{
  "encoder_arch": "transformer",
  "model": "contrastive audio-text model",
  "dataset": "struck, bounced, scraped and rolled objects made by modal synthesis",
  "train_examples": 78125,
  "gain_aug_db": 10,
  "n_mels": 64,
  "hop_length": 160,
  "input": "log_mel",
  "spec_augment": true,
  "win_length": 400,
  "tokenizer": "word",
  "vocab_size": 50,
  "loss": "softmax",
  "embed_dim": 256,
  "encoder_norm": "layernorm",
  "encoder_norm_position": "pre",
  "encoder_activation": "gelu",
  "encoder_head_dim": 64,
  "encoder_fused_qkv": true,
  "encoder_bias": "all",
  "encoder_qk_norm": true,
  "encoder_parallel_block": false,
  "encoder_moe": "top_k",
  "encoder_num_experts": 16,
  "encoder_moe_every": 1,
  "encoder_expert_mlp_ratio": 0.5,
  "encoder_experts_per_token": 2,
  "encoder_shared_expert": false,
  "encoder_subsampling": 1,
  "encoder_layers": 10,
  "encoder_width": 128,
  "encoder_positions": "rope",
  "encoder_pooling": "attention",
  "text_encoder_causal": false,
  "text_encoder_width": 384,
  "text_encoder_layers": 7,
  "text_encoder_norm": "layernorm",
  "text_encoder_norm_position": "pre",
  "text_encoder_activation": "gelu",
  "text_encoder_mlp_ratio": 3,
  "text_encoder_head_dim": 64,
  "text_encoder_fused_qkv": true,
  "text_encoder_bias": "all",
  "text_encoder_qk_norm": false,
  "text_encoder_parallel_block": false,
  "text_encoder_inner_norm": false,
  "text_encoder_moe": "top_k",
  "text_encoder_num_experts": 16,
  "text_encoder_moe_every": 2,
  "text_encoder_expert_mlp_ratio": 1,
  "text_encoder_experts_per_token": 2,
  "text_encoder_shared_expert": false,
  "text_encoder_positions": "sincos",
  "residual_init": "none",
  "optimizer": "soap",
  "beta2": 0.95,
  "lr": 0.0013,
  "beta1": 0.95,
  "shampoo_beta": 0.95,
  "eps": 1e-08,
  "precondition_frequency": 10,
  "max_precond_dim": 1024,
  "one_sided": false,
  "adamw_lr_other_params": 0.0011,
  "grad_clip": 5.0,
  "steps": 4800,
  "batch_size": 128,
  "epochs": 7.9,
  "lr_schedule": "wsd_sqrt",
  "decay_fraction": 0.4,
  "final_lr_fraction": 0,
  "warmup_steps": 960,
  "weight_decay": 0.2,
  "adamw_weight_decay_other_params": 0.01
}
Rows from block 4 of the audio encoder of a small contrastive audio-text model, named by matrix and row number. Rows with one number within an expert belong to one neuron, the router's apart. Each number is 500 + 50 x the weight over its row's rms, rounded and kept within 0 to 999. All counts start at 0. Numbers have three digits each.
After each expert's rows are labels from the 100 clips, of 14976, where the router gives the expert most weight on average: "top examples" is what is common among them. Only what is clearly more common there than usual is listed. The data: struck, bounced, scraped and rolled objects made by modal synthesis.
# router: router (encoder.blocks.4.mlp.router.weight, 16x128, trained with AdamW), inputs 64-127
# up: expert up (encoder.blocks.4.mlp.up, 16x64x128), inputs 64-127
# down: expert down (encoder.blocks.4.mlp.down, 16x128x64, transposed), outputs 64-127

# expert 15
router.15:570400450524435532480501546566512544496453571480425534495519460598474487597485509541438457555556486526475527568537534344577481514404522477458621511498545458510430423519445508514507497489441567
up.0:557409527499546414534467452527524575510490500509534379426466452505597500493574565467552469485535468434585574466470496502543551413493486492523480508521568517539475534551477458550513521595564517
down.0:448505434440482480501623530510461523459574621477473490488395598499502400556516512562582574464521474496495433422531535552578495582591533429540432494460519493584509509605473487464495477425569454
up.1:557457540484461481455521560470629481515508585623429546522523460401494587465556458445487507374427548533384521457483434449467481524439430495440493452515451510525517437561495527446488439480544524
down.1:377496573617590568613457486571403462508454493441534488494498527423487516476470459417488497577474499452512456552486435441521462539519563487555508467546500505488449466504479529517540582520545561
up.2:515537475525535604439494583468489437403538480544535418591478408531469423484486426522611451501464531576525540515433464456456452472448415464516554461502491395574498520461456510459553537393523522
down.2:530548578444518430447478397476488474494495420546569525484549490565481577531445529517463500580468473474488436505456503531628541426475538601507480519462453464576482472498421473539542543625531354
up.3:520532460424481531468463535511493433432569498566481554556456530520499523452428497529568455502571538503489611410559453454488429450522573515640486419451354498453480467524453460461563526540473464
down.3:560535511519500458523429487526423522495577507381489580483463496545468444538459427443551510435532499520562510559448525532462514573440559533525494512503518589457437487426567598525482454424488476
top examples: striker: hard; rubber-like damping; membrane

# expert 13
router.13:517496494464531604474502404524440568517509541393450556565456548584446463497461527565495418496545465583480563587514568416447521450409513490586480477513424430406429443484512482447518494560450551
up.0:490576509485515471502490517480516425483490489492369483512483627592432450613499433390528607531617497562526506496467541535474450481502537431605439530610560523508566548513451460562485489589560466
down.0:527456527526483429434527491545565496461532446609447470609458485492489462526489565529466437509536553491529575499492679530518526404499515425539526447506523525559492589527500472422518512633443556
up.1:496496453480495502523463408466588466504564448522568543416522470488603482502396481481481534462509513597439316534510475487496497466551531466541486468537389429552408550447563554500520479485527608
down.1:484519518471442505510584362559463538481429511423528467599601479566522611524527455473523509450545486536552543514486525515497541482548489590456498461500498532534543445456509475538592476578675485
up.2:437438516498505469531440489591495598435507402472473499480500541483518487522449528558514521510433528431596454480417394427531542508531508493574553509526470462547479504554462465487480505591482533
down.2:570427520432440548550478474547491558532560484478510458382490550581500394401497577590512556411494434510572491455523500504551564508518508465458562503542504476514499550434502481531391432541549572
up.3:577544505549518429499523557429426548497530467509430452391527487423489501461492482561495499463502553510428539574591596494402549578454501503477495453556445564511466463492566401499516597375565476
down.3:509490506454422427540477470488577507569409421527566495479569424446585495407412448527475539359549469493528557468462418620451507525487470454497489473541500489613471525417482511488548510523527512
top examples: clipping; text has "clipped"; reverberation; pink noise

# expert 2
router.2:570513540544479498475490452494438465571456472533587469501448560476473541497510474513437573488493542574525495463434446466552422435466456390417482554558440363553515463544556589477472494534440439
up.0:551398487504570521542483467499544434467505432479519532439418561465496505466452473567421518435480527505504463474475563482524489475497568517556455523501514425535604515497548537434533487533482524
down.0:519582486608520488521479567404571468633391522461532488565515594442581567454454476586403523451533513523444529523467391469561531459400346456533503508506555479476435485490502531552538459496460552
up.1:510440391532461433495499509534429494558515430513501514568566482497452390468442451647508496436547430499523424514556511490535409514516526487448472539514519556565427528500513507489510545513602510
down.1:486521491491501486507498508540530573546472535480519554573445508552479544436518540476535492474424558517455538430375434508454530581534475493665524512523579469448524534529454509526480475510527387
up.2:529444478516523533486566392475519504516595487412632600443434458495518514467504443445562485505433486609522383537468557446523453481500568529522565533497527397532490418522508467509522468562517517
down.2:525451484517474501374428468474545496468437478471453516548570522524460417493579529505455477502606607502491556569586501432432579406505485511558594483497435511563427477531530455465493483501504497
up.3:472466466535535476479404654469446467483479507551477526493538569441503548562543503582530516399446438517560518434440491588521476495494462441556422519444465566503446481604558582507521478521523465
down.3:420501455444504542518571480541500555498462543551528431489557434518521545526513451466541411579535598497521432508490472519530451518562521525374489442529521481448612541464442516487556537453535579
top examples: hard striker; bouncing

# expert 8
router.8:456464551547564477563434481477546554538544490510511467495559552523552490524432398507609562501550468488472595426443584465468560436518491434437440501460567480530547433578516394509557497469510486
up.0:521523479467511405443512496467554502528481557480502525471506521514467482514511526392459457554547466535515543514457594383504462498445415406439593420444497459493505520471518558506446482479513615
down.0:549459479561575444404590488509474475523488469450455448470557502498518538497552546506492595538487535520457471581541508551478576526496534483519571489436508412521474429599523523494495522515594444
up.1:483438406510441524541479496535487498459632523566602460508600481619445559512476535503471511491444535509580482398451415494501520465552508506443438453582572520491430563468510528598448534539548535
down.1:426484582400539560423399547516442559519450573527437551572489570474484563494548465508446515478393460513406540602511499564419545439455396509562478538468505521476555510503472446479485503470461543
up.2:482407588543510464509500474489510510439550504504391494509495477564598522464465521444479542532534362468526537504458483470510540406484561582554460486558484503425523550444581458564586516464491500
down.2:540406582547442433587448536549428547508496513491540442542483399451513526471544489499470429488493527407469480480588595461453618540492458529548571480562597492494407446454448502448442407509471445
up.3:561528462503542526532488466539450549463454487454523559407567449492485553579527444428454463505503523459507521519551458595414481482508433452446485538531534606573582484412509485476464506536548460
down.3:501524420474561593519464524469480540462468467490503493424550486473459523519483492510538551472435609501474418425471545594483553552526481619516560534473442545488480561405464458477601495516575494
top examples: pink noise; clipping; text has "clipped"

# expert 6
router.6:573383473512466544579530503555476522483549536440543576500477461454440573481557573482439424575546460570549560500500461551554457472501621461479474511469436484446535464571405430503471466514469426
up.0:550515459511435500517419434443542521546552487577481565509475493456507440578467495471442460449449424477492526513523438574562481495559534511463510479455535618456469483477518608477488521487469537
down.0:419509574543554473436497511491522453511507502528464499479486483558554568475555564541444474521422435447547561535488522507485439458498601544593465506603498390498477466537453434493530491448462551
up.1:424446433511459429575550610496495497511524429527447495621528472458549498536490572460516545480463494501510481452532534428581589516470410443470418444452516569495575564488472469499545468433537477
down.1:522549482463601487527491417487500448420479454524464483475473497539480463474509558517561504486463505443512598481498596517599558612520520474534500392408540497379557470591441472524489514504511375
up.2:430481504460459473521437525505473466497510496519536438493441528531457498516537444445452524522552450532445507441506584520504521321510486431519504603575475485560453462454569514486483510579540517
down.2:513548494474457475538428539462548542529535540559507421564498535428531504613469470575503384434558567529443405587450464495479401619467456522451434435516483500536553517579555560597418480443489545
up.3:433485515511525421433482516534479532517500485516566530397537427510393500523510473515620560452518599498509510528516411504451430446493600460521471511469560485534502481476548553506431567581518477
down.3:564477537396528521550466504515561516522520565568550468416490443576539567500426539386528450412510478470534549478498519524417554504525458500417553548525485528385447598471562521506510535416464487
top examples: large; steel-like damping; shape: closed tube

# expert 4
router.4:517511516609425450564580577582450538499493506563532484615473538564504487509532415598555502496502460526592453499588472526497496461496421427474546490513505558492500447516410500490421432476436432
up.0:587456548496438513582461567603492467528379550470484439523488499502411548503586477503484431507442615544499550510521492567428486487443464493478470491488517523586470451436556563520530394538450556
down.0:557518482625566581580482495488449433419594417457447484428550480597526476454490542531512512521525485555561548547444473510550510500487481543544464551496528529619455460590524497595540495473561579
up.1:511600563541534426484501468517495450481465479588416459445561428541598458562460542545530562477496493488507451494539458450541548528463541500457505526467474534548509548397476443535473499518421526
down.1:502483378486607482462503466472580581501371399444403604472424501443493494513523494466446572462450441492547508484503395486526514486469519507510540478480453486515439459427520463483576471549512435
up.2:454506432547460417488493516490543485507483510565490574508590557551418483364484380522442447529606499509473494507422516456500513497502467430539418515557524449452469475493501511541497472561452452
down.2:469538465491533437540473485444535575488521477465483547466436421455577387503546465479495547509536549521525572502472487372438503426469512522505474487485559526501531446444467422454536462524535426
up.3:472504454512531647563561434399521533525417500483477550520542555581347503466483446564498512550531476583479566470515523432479587523477483632472441524527429509491474463518458474557523507454454586
down.3:498516456481463546425446555579464539501541490579482437511463488595485485455458532537481499560520473490540466513447531528459597554598486474440536492523563565471585567338425530467518455495439534
top examples: one hit; string

# expert 9
router.9:471483485567446463548513505525460536526375510544542482571497481432479489560528551497495483493584439457533511450458558490537506474560406518418496491538510506412573492603457435437598434493539431
up.0:488453551514446497550591420472480608490547491496473531421461572563478474596528496508519451523561435440479522462604592439456534447546451552480529434439494522561462469513491480458604479501546550
down.0:552519464497568433482447530547426457478541406491486475515462401574484478557519629478480446501534522521408449408513519503556467469486521446385487463535528536426508496564506492541513519511490505
up.1:533558514501596590401491513589516505526532485485551547490597428476472532530488511531586509485455481517532465485476557427556459518462473589446597437444557462521423487593522541493597474582589464
down.1:556513423506474384401516514616504411371545505531467472543492545437461533479525495450477374552544500506508423434439549483414496561460539443496488436518528568534471505478490480388445502440491519
up.2:508526591532547488498527536529459596575531452458529433520502480429444420439590594559385613490517473401419442550492460451492528513478544470448542448480423511561458576588497498479544550553572453
down.2:520500427446542430412581537460469508343472451615522537535492533490476512500491615543491369480452510487592572571556519493472468421433568477491454547573479481488431453499435509479444479475514376
up.3:494535482418499545510500473538589544595444505485613497499485434446430466579454516426446485495486539556527542425478451508533510530504458571457546485394565458508534487582530465414555493502443506
down.3:483465578487553477474441517434457519496573636506465513427429519468482583532453452484502496470499581556463477587461506548544489495514487523484583503481518485478461648462541429507545525549465606
top examples: one hit; mains hum

# expert 7
router.7:455541460423359470560442465525520442427511474564529475464473455433529558443536455436457543454429526418529494519466412548465517551564467553481516462435476473462559629497475509475567589515512485
up.0:429506466487488522615534587456602553538578520518536441538447481514538479485489451403525558552521501502455512525496527524457523463617475482453566492502526500463591500517453548454578524439557498
down.0:447478522547514477426457523588488378478529587532394477467457572499464493477501465510548526535445541440603543485541407474490441544509499556448526406441540547618491534536505479556502501530526519
up.1:414500426475497482458499489572517502486617468455610512550445524526467497495544493432502423476521486540455394374492501519530504508536423496466497473480509436522488507512610517525496543447457491
down.1:490414529489531527474505535488508481553513509555528534484517485597554480495460464579539431480497619465471523549452476561420422514527521523467497552562569515585406562491531539533537500572548535
up.2:551495455593498523548439453583493577550490473438497499549480506493495502413557473458557501530567492415504503523517476481475487414410492501572482517500461522459548507531476521544492439552653501
down.2:527516590529468513515557455454512431552504542443470481472494554458437536499438494461405554459555554511538598470489566529476466414533466460470459457419590516466517487468588479579558501463419397
up.3:447592587492482566478428512573525453477358423495520487538453451578523538519503526410443452539498476458539479516508505519415502535465495584511491497478514499454477525501517539519465552593505469
down.3:488476405516460501581449421629458513505586520496446471559577474528429470457506491549499501434393493456511586546573413489445530518513488490497524579461571463632406456521464533475452459447556455
top examples: striker: soft; reverberation; text has "room"; text has "reverberant"

# expert 3
router.3:412526511516607516422466518429529517490542477574502471408473517461495556492460474479514555464479521495480496439423522545560433510463475531566487532491523557496457446405576528459521501511470515
up.0:460578457487480506439543605563380540462499483491536563499438590459555501491494487467511503439444477494561404540502482549537453463482487558677543446475511497533453572467479554522467428537404479
down.0:508537557510541619494414478464520557398500501536447533478497492548501626503488579497527545517606563519444420508482541473562497517403641433389540549475485515458434451522527560575523574441506485
up.1:584496522425510491474569455480370557460481532508557465467460567413486537477439567484433528507496549554557527533457566453479468549502521533443542498444433566487442507486551541436535573522582536
down.1:537496530542547488565477389584459431573606517470480522507520456513479385589489539479594508447591466455482574580573514470570627428482526475592502490481491510493508496494495535512594510476499544
up.2:554471372518521473440437462517516409498547499524485462420504482450599486453605469509442514484449496436557461413588489487499500589624514547525506608467480544453492532483511488462532507478566488
down.2:482565511452532528461557509381468557479363489568459507514624543519512442539455534479635499482475471480435518564531423572445515481520482475527444488484593539505415500463399518518469531530454510
up.3:460471448482486523465537499404565449421350489513493621507494468487385506476447579490547431519493417443536428483536458487479462507437620422604494474542475505390500467497527491466472522452483540
down.3:544497476452430460455610464545368495479499448391434381516507537538531485446563513513451492472461518544477469533438422520630422456495590581398455533509477496591535453531502516540497468561509439
top examples: small; steel-like damping; text has "plate"

# expert 0
router.0:481478484458380518594525558477472519472450535544395504458540462528524495560529522521571500527490444566575439432600517545520527447596492489469451501498470480454585536536562556475451542429519395
up.0:491489469518496524474515428453512634564566583553566465470531401609471509514443597553466536454521541423507517517577578456424542560510543509514524551531517407479425553581557548486567515460560570
down.0:555444420489481457569464483554516466518494514526472523558575553491445446517485483533471437563470503414513596478473455488502528592463492488528424376430532486492592455508457424564427553508491374
up.1:472579642560454501500576629543460477519546513539493567544543429524516579483518531537512462446477556483510408500421559496433580506351515483530463443472416477493475532527544610520424510556512568
down.1:445623522494567508568518499475472418543533528450494494579533516526552571510569538445593526501484482507559542476440430499567387461534521447509404532503510458453424526617532529514482521539492496
up.2:543539502469465457542551410518538460492553449449440447526502386430443477517508470501473484625515529514533647491576565556468418446531531500463468454524466491437473488483447577561606420476651502
down.2:483546611544476557434486530442459540522527453609479540442444464504452392565539432525433465472464550533557501451431515498422470524560448539460425450459486438522497532513584450500570467493487439
up.3:488507468447605534514490535433520454524426586494448423494498467477553460586473516554492500470589518443434509463496466553550527512466434484467470586459461428425421494480590523487418477495483445
down.3:494452477475513516411578481472442442577486514434409463532486447545472518548443506420482609513425418450487558565440455524542510456512505531542515503502507612557478440617491496413554605448538501
top examples: quiet level; striker: soft

# expert 11
router.11:382576602446500552533564576495541475421434557519511570442498517508576547598501583501547519489539460444461471508452506523489522423510521427484508531494462566496576451546547406434399421540457383
up.0:451426389525511487499450572494408656465399510576481550526510503486537509473440494455505459565483505556537558452513627459486511428466481401496566464615591491515554430532558499573584483457505514
down.0:494449443493443489495557528508576517514593461580398574434491500481557545483471545467479548508514404455453569474519486506451376504519520427523566457470547514470519529450519420419488456529438569
up.1:557536517596477482471460514550554501388371440530493568534501476542477477586428461485499505519502522556522501513509454458533509535370446400483562494556525457531511580530447484486445461476481446
down.1:464425522470444561517457531524546518501551585493420497513522472574538492386458432543518559539491514527489541498433507549456533528607481473536412552517542413391564481479527552488493524573470581
up.2:406593534441490531579493466598543561508460530430391529527582547549551510460549478606565525455477507424526471486458484536500479535536494442550584469502538575459501547532558452484448481505474511
down.2:453517542519529501455394509465532538392449457485470511524572489540557444512514597467444486628536498517524450492529490503397493504503539527460471542614432429534498515533496552418518492557464522
up.3:492636514466480485525548465488495533560453551501544499544554453570444504474473592489372531615463628523489467507365455539475391497506631503523500495482538414550544550391606525528560435503538477
down.3:481472574479486457481431548468506456550538429533556521541491554470449557488523470536487459482497475498517508522575496437559613537509431485618525439580554546498438580472492479468530483513455487
top examples: one hit; white noise

# expert 5
router.5:566447528540456543553536441587509546574402580441441516529489471554492480535474511528537451575478559497502491560570511423481437515453483430486576484593445451504500569502522443484450458564481509
up.0:561567500470512467467534456433468589444481538464533468422541594447500546639514517539621533532457502446465417498521521516471458426493471498561446472542492469509562505486591492465528477445462482
down.0:556498501526476434493567540490537431574450506453506444539514434544476612475446531473580470501456553454544544477486502518498431473435480493481543508521459582492488459498450469471586552623555518
up.1:550493491531456452434524450565393579493513489517511426529514590501481501570458500497506523538537486473514489437552502581510513532448453492565546427512527517437541438559501621475442542429567482
down.1:596447408507491459459463512393473543482551557508519529495453535436451533515557457539426429503468444441534473457496431557518486530462511487507596444523546417584484477518516559464576522553475603
up.2:426500458392494526434491470510518501486455471463450535467549440412376453319601548462536506576469373541521520420414480443524535578425520456508553498463447424483513514498524476480506459527563434
down.2:532431559572531566549464519578462541539503443488545501474466555486526534568473535539500564453501459422493565557453539552529569441528473458522483519522444426554566569514479522530446497517489387
up.3:464542527528432436646523593602508538519497511556587481550468512463486451452494478527561523459484522489429533440547481450422529425548511520412497478447599562519455480499503507464536458449440517
down.3:391555463531516479534487514519533455525469519529461460542519457472551421507404438553477502533540513450539524446510479468498454531489465511411549533550523439469567515426478483473504511449516474
top examples: large; one hit

# expert 12
router.12:459533427516536507570405545538413501453535512480424444505414466478430516433405439512434521511446508610562491532530471516532483493478490575497534483420523558517429417467385571479461480526423574
up.0:539472574472554494484494456417487529508540448441456471550484520471481463537537445497502531499524581427560535508494559504490478620432544533591563623523396404516614448559547504522507461571524520
down.0:484493503546522464509518485487487504467514537446432433503551540493466522422556534470533504508463463495382562485516397418549674392487509415475476526502540517518514540493453510540458531549469547
up.1:495437427449491599529486537492493593510559597555519448448509588478484508471487522444493433540464439537365437454505505548523497546426576526493417562454480598477472449448540467582453516488534556
down.1:503503612508415592522465448478473541555541464468540457512491529439564514487567466546427389443532535487504471487493494489484539507446417594511547475509442518447472480419404559554539494364505546
up.2:427530472593526468399451512468501504431516569533516421463473463571420426473466551491512579508544514453475416477525472395499454450497529642498480547544515506545421425494488553546576457453410570
down.2:538468532516498528528481464452605522474418428491442489461430532501485474538423623457417577578470525562586497541482507532508459476490528516457459517520469540420458557442517466526558499573439578
up.3:498487543496447481353500490526486545415545443559559472446543416421559477547573587572481466439581454470544558587451432542555536508460454603510602538503550477480456437478459431461503440456512575
down.3:528598425458539491533454466521577430555454467441541480558427527501524546460465493498488484499438461510439476540448475467521431413507499481400505366455446434481412524491562385497566510583488441
top examples: repeated hits; steel-like damping

# expert 10
router.10:529492476464510526459520469506617535493450450496437565443570488531509515523602547483473427497514482468480428523524547504541456500426550513619486572521547450490513493520492600534549500541426596
up.0:482467391528539458554521481508532521444434542447419509455500516497476551571478484468507492450465567441508548329479487426493550506485536491571495556474491450607513494530564542507564363474525552
down.0:464443464577521486472443497536574460557492479453549471472487549497471499379473510450431506496407490446604496448417416483495412417486532517453464484490564506469556480554456564523524504512451580
up.1:444481399580505482486418540538469475447549528680540549603482457437437493504498496468544493517499517432549454479537483470481527459521479486475491409507523452442526545508408477509474505466432537
down.1:467505454469453580463509505582380526398492520640521486474510423548550581425550434545415523530482494501587523514450555574477553545454512460524547584526526604429551537526428448563377525551533534
up.2:463543485495488560569527484558477527464570439473603494494541426598604536479475408590538604554529572472553473487460472546566445485499516423610538490497534409504452455480544524532472491484482519
down.2:484455543489510512490512522491475418477382490579499528510515508447447568453622594545481439527525447486447493497482616503477545461406413535420442505516507475399530462603499442400511520499478467
up.3:513417578370556508419430485547499493461458471499526510471534522482584505438496526553498496515402524492515548506544431489564491588534525457613486483516499478511537536513506506454522494425485506
down.3:544476488479433433490454592445442538517443492436543495442456578487564489605463494496401562449504381474505432501499507575519523490456560489565435500383576528570575542503505572486528526505436503
top examples: small; clamped rod

# expert 14
router.14:589464497552460515517593489482534491532417458505521564475470433521508444526558572547402447587601517527498566476545451494496565446481443586469519564606542462475454503492513409572503416559523531
up.0:470466522476418525589575500571618518497484483473473368507576519510622426492487527440568604487433555547561513511492492471483507484450485572456552534488458501531548517624516481472479541490485508
down.0:507437462431427553444617439557487509468451575578533554567614577449520474470512442451539452560505622480443433597436514567500597618495498419462539551504507527491531456429438470487465458589488492
up.1:477501492441512569504406555462540502457442503516433424534518495446522496521336526614546490574413494536523447529551546495490571444537471529537531509532486534487458529552530477612575517515512541
down.1:460465521456470511472454483483459533583532448497497438553383482627504550550544468531489448515516530479516489460430522618585513527451536422504448455421438536474478496437546516487432507480496478
up.2:598456524466519471534467466610585504470429538523643444514531469592470517506534502489525478466481477435491561510426488478479508576473451468493415472458462491495445554553488431586539453550427532
down.2:603497460448469533393520389457516475463527533558392531501492514472595464497613513515430474592535544463500542508526544478461528483415503549510454533529452479570551478443600544563558501533483563
up.3:555482503502560488496518504570485402463516492496537490455565475586477474447499532489406490416477515540532482433518509564483423518496532583493523510542409507583438473462490445536528423498561523
down.3:509557495504520457487562524535574515422491506489470562552429486470558471526542492455511468522482418503467626561550567462443490439454485471612482541527481572551473475456456549399528524516414566
top examples: large; membrane; one hit

# expert 1
router.1:516561460467555414455463586528481481449507450565516418495544525493503584440433488475517573481558384512547463407457476473483522504523474509493489473447563459506541486529488469441441399418441474
up.0:537521475452477542552468614511412464529499535460547422395520430490473545640494518616528542468548461567439520492461560512479514532518508422479542524524535616475548577464496536564492505534456561
down.0:484550508492589474488465504526514510520520506594474533559400504501493516555485579445474434443474550501506507591537466626446421399497481467470472462474516467388477511547585486483503527507584443
up.1:568542527441499571444460547485637510529517506560465496491475546518484578497550492516574469496525601455468507496483489463541496488514455481475565443505502514361509522453526435613481420439494499
down.1:501558463487482484463472489470490435514534568463531524623574473460471602493466488464396482490491546432455421498460474519457509468462608526466447463570511461624461549531500517509496488510504495
up.2:509457458489528577455569516467577568430499498499595462510459511527438562444566514471431447457517465475449559484483558490546514482559528490541554544447496497554584549534474460490487449625424397
down.2:529541493493529613519453523487513469378492549455517497539527512467529518380585459564502516515483484486535478501553492484519489525446540515478491521477427463513439423512485517434569532535460526
up.3:459537438353527573474533485568475524495475521506507444517554502519623461462490521485504511503546450475525513490594470496468509451588483419516523534457505548524571632535502451522568496492539502
down.3:523538551564441503514502497443533475510609433449465421561570443431492493559461534523542505512435552413504605524462464484482536497577554506462389402451519489429448457473475563372534510560480477
top examples: white noise; action: one hit; thin (high-pass)